From a checkpoint of a small text-conditioned spectrogram diffusion model.
Model: 26.6M parameters, log mel input, arch dit, text encoder width 384, text encoder norm rmsnorm, text encoder activation swiglu, text encoder moe top_k, text encoder num experts 8, norm layernorm, moe top_k, num experts 32, patch size [8, 8], width 128.
Training: soap at rate 0.0017, 7000 steps.
Rows from block 5 of the denoiser of a small text-conditioned spectrogram diffusion model, named by matrix and row number. Rows with one number within an expert belong to one neuron, the router's apart. Each number is 128 + 24 x the weight over its row's rms, rounded and kept within 0 to 255. All counts start at 0. Numbers have three digits each.
Before each expert's rows are labels from the 100 clips, of 14976 (inputs lightly noised), where the router gives the expert most weight on average: "strongest on" is what is common among them. Only what is clearly more common there than usual is listed. The data: synthesised imitations of 52 everyday sounds, one a clip.
# router: router (model.blocks.5.mlp.router.weight, 32x128, trained with AdamW), inputs 86-127
# up: expert up (model.blocks.5.mlp.up, 32x128x128), inputs 86-127
# down: expert down (model.blocks.5.mlp.down, 32x128x128, transposed), outputs 86-127

# expert 12
strongest on: mains hum; engine
router.12:105102140131148118100120113154108108139136104194156140137108151149170127104140084131128150131128106112133141100132122118119136
up.6:081136159149121126087134116112111164135140139101124154104163123121105158087123136122159139197151136175103155128144147163131149
down.6:116130134148122116107122098110124010112133114086121090137132130108134116171124110122142128164141115123160111123132132115116135
up.7:133159148123128051109132121133130115189139120142124138175111161110150121117126151092121110158081105146152156124133129123164122
down.7:102084139122071110156163118159134124142131145155112144125131130164124135134120096124140086136123156152184142105109132155130101
up.8:109138128094120150127143149158115106137131117147111152170141133160122104111163131133136133144109141118142081135161129145134138
down.8:139129144141127149137143086102127122151148147130138120123085111133154124116143146110130101138148124144119109158160139146159144
up.9:098129116141104136140127115167101069110168150120106111112083139126159175102131142154103139099136098130134114146154137149123129
down.9:102122157129094137106128121065166093128070187105141131152086110135144133124113096137141129145124153123166141113111176092119135
up.10:136139130141114098157122085130093080145118152136120131138125123110119111122116097120139141124147122149138135125077151148141133
down.10:151127150159108137168113141159084143148112132161139098157088129149175133113112143105104105110088105188141114102113126130127137
up.11:111147194148151083100129140126094077120143095114149154105161120151154118123156100113132105058126156133161109122081154117111157
down.11:117152068137123176110125110130145153110144102143139098144097082160102147098132081151125143080098156122110149109175107091099136

# expert 19
strongest on: siren; laser zap
router.19:133111137142107113110140134139115095161119138168138114093155160116159114129108117138119095087105195167160118145128127147099121
up.6:144099131102136140175120140165136153126148154134093131127119107128127130135115121135151150150128156148107159104163131133083101
down.6:150140108100147135140164097149093183163155121093132126093153116078135125118092122124111156134093143126137138090103132104127100
up.7:118142146105121116154141142139164107110115121082135147109160074127111107124149150136153153158135169096107129143135114100142102
down.7:186115106150165127190109149141144122123123126129125164141092179083138167121152086138140109119154087129084120131158104105112112
up.8:137103112132148142159113091073102174148122122172105126113154120085137143156113128070107082150161134140118139157117112132066113
down.8:146150128121138143140169114110143206125168112132121126113149111185136126135121156148112132141103119122126068126134128170112086
up.9:122133134117167115102106181136158115090136143128128135143139154163125140162158140145122101143086131134117091133144139157129120
down.9:108094130161140115121119102157142131081133143128137127112126125086140104140107139124140119135100153137114169102132116079125093
up.10:170123129084157108155104108110143071110140098144151114092152114149128157141118146123109152140108105125148147137159092113135123
down.10:105156139112134172129110125104137109090139136144093115122120140103152118165139146102135160103154131115098100132144132172115177
up.11:152122143112044163095167144133123119098162138103060135109122096167120113072110165106135094107108142122163148137145136163114125
down.11:154122096104130116110127092133116034123107151132129107155107118109187134142141159107101141102142101111100108137140110118114114

# expert 15
strongest on: reverberation; text has "room"; text has "reverberant"; engine
router.15:108143106149132137108106132155150177086076129107132140116102112129116112093169143143134123118133129109126178138124091093108097
up.0:111141129154119120154155073125142109117111133147111108136116103141141143117143101093141105124155143161122106101140134103141116
down.0:139113105143150137145117164126129136163080127131163091144137162149109120104134123110152147124149150175078131127135094148144170
up.1:106108145127137140128125148113156053093123103124122130148122116075127119138123100147091141103132135142122111126119115142190086
down.1:144119152176151194165147129151153167129141181103155136129132124142140135145133121146114124115103178114126199121125137095119134
up.2:129150098156116130111127119156113110137133110123134199092127141126122132127109119122088157130105114122135115132145106157105163
down.2:121138178131076108125139135144139048101118150123139081129105147167139113141102099118172128141173123149099112116091104136123072
up.3:132113159124082114122113166134114104098102126082146116087143163123140122126139126146087104148140131168119126161132142148157088
down.3:114138136164115099134104105147145158147100135160132139156117129137170149123124118109116100132147127122110073118153129164141155
up.4:113134149138107106142107056109133092200115103111161069105156080112130108137143123145123149146093143137110088095125069103134080
down.4:118127152163130137111181131114114203141125136098133117115128148147136111124137137144150132093112105152126111158125138084118089
up.5:194137156148119135127115152143125090120108137160149151128152125116128135156106095101150096151156139114093128153169093140154084
down.5:144147127095117143110110145169141129166181058115170128120133157144114148143095124117158139115132139106072085114135112131151154

# expert 5
strongest on: people
router.5:100145121159120173154120107177121105131091125109146184108107154142121125103192119134187122126108102102165105137136140098135112
up.0:140136137123125108119156133142120138171165126148128103063091157114140139134148163105150140132109143131135146114134144141137137
down.0:133138145121122132115132124124134142166130143113141114185173120144156125130122150087175100117141152156115101173116080104125123
up.1:145131151135136136123149097123167126174105121142118106140079115111157094125121168100161117143131149136112145094145140170119156
down.1:137126120128125138125099132118130102157122128122109089136124134131136144102131137116160096125166104147118093130126124129132143
up.2:152128126163119119100115135088118140113136144143106114153073128194129154137145163093119135129158117138089129087160113112090172
down.2:104163123138132088148084127128145096112126143115132118140151122068114108115133122097143109169117118132163196121126128150099181
up.3:147135131151085138127135131170110153114143146147145112097072127173112146125104138127172151113139160164131178143161124095124129
down.3:106067131126143091121150170126093160179077128138115141155156107107162119142163117115146124141155166120076091137143140118148088
up.4:124145133135126133163146100174092121093140152116132143084094169128144118108177134126141116131109127104134139165138105128144083
down.4:174129120150123109111149124150160124099095124088132127109070121125118152148144149141132125135113143143167120162113117127097143
up.5:149154112140117111165103147126132139157119114139122118106116132087137109108109128130128111140113125147136113138128110093132105
down.5:166128122159145124133133141146105069161156156120145122119106158124125129119172141108119121127204140178128160115123109119145139